config = dict(
    targets=['count'],
    num_classes=7,
    stem='single',
    widths=[256, 512, 1024],
    residual_init='zero_last',
    learning_rate=0.018,
    max_grad_norm=1.0,
)
Rows from block 2 of a small image classifier, named by matrix and row number. Rows with one number belong to one channel. Each number is 128 + 32 x the weight over its row's rms, rounded and kept within 0 to 255. All counts start at 0. Numbers have three digits each.
After each channel's rows are labels from the 100 images, of 14848, where the channel reaches its highest value: "top examples" is what is common among them; "colour at peak" is the nearest of a few named colours to the mean colour under the peak. Only what is clearly more common there than usual is listed. The data: larger renderings of crowded toy scenes. In brackets: how many of the 100.
# convs1: 3x3 conv, stride 2 (model.blocks.2.convs.1.weight, 128x128x3x3, each kernel summed), inputs 64-127
# convs2: expand pointwise conv (model.blocks.2.convs.2.weight, 512x128x1x1, transposed), outputs 86-171

convs1.10:088139109074071191135114120121106154116056115166124131128141137149126112136118090139085091129150108078134102117138129111107103135126102151107115103119116099126065072075166132141150219102133050
convs2.10:172137124121133126163159122142106108144081131098095123139133113134193115109137127150080125198094153073119148119132167097054129138140126102119177131213178157157171160128066060129112142232150143135156128123101121162243090161101162096134080096129127123124117128
top examples: bottle (48)
colour at peak: pink (25)

convs1.73:166043127066155128088097163137114166151086076130083107093082113147114093212108125185115109111124126116167129088075146119101147120094119125100105165223098099144158154153096079088070136154125117
convs2.73:136116154106148155140108135129114140104123132125116137081109153117117124117177131125039127136163138136088142102136125164138111105139121137145170113071112131109107198153132083118130100130149114095122097148141122105131120132135138109163106142142109099093123108
top examples: light from behind the camera (51); car (35)
colour at peak: grey (49)

convs1.45:158126107174133166168120137109127181106126139107089106053140125145122110086127156111190210134142145066093142113107091145135151098165141120136159160179114129130148104149141136163096174106174111
convs2.45:151138144166148135143148142101092137097105159065146147218127123131094118133131127124125106147112119190138134158090133134083174100121142109092176102114084130163188192120102138132142070219131171078133127139136099132179089144121089131150171152131149115103119142
top examples: red object (63); airplane (35)
colour at peak: red (36)

convs1.121:111136136144095104117096159210146130182079130117103123120105088164174114086097094123125119135112161140208093170163072092146159083107080121116111178155119112068097123139102125094128117158098127
convs2.121:078153146121127127128033121128143146129164134138206128126130134142051117126034130146096123027103192113110149128153118107160178117108149144147126162079136132060164136112173124126182097114051135130153143132118069126152139098150126134123186139134113202149068137
top examples: light from behind the camera (54)
colour at peak: brown (61)

convs1.24:141100132151125117102093117155121140133153126098166137173125059111097066113106124117045145151104141107166126130160137079153122158145133149187085109118075139105116126178104145128159159112117086
convs2.24:084104118144105122114165180101119128162101115182111128160138140104133113082110120153184132121105166101141135233100181135122112093175148144156106129115102136033159153122141167146188169081120093145133211119137074089174127112124160148140095125116121129106102139
top examples: red object (63); airplane (30); its colour: red (25)
colour at peak: red (44)

convs1.20:094091092055158128110129155119085073114124136089171132159139072115140105137128075178091123095080170138175097159169114104120089147127063067118129163109228103130116120063061122110085111160103086
convs2.20:127090111059121135123163161192177080137169129157150137080133126142050099095137146106066103137141132069152116151131134125217077149158134129116144151162174131135168133129158155140174101087171131122149116128142176077100106117169117156120113134139094103081217159
top examples: red object (60)
colour at peak: green (34)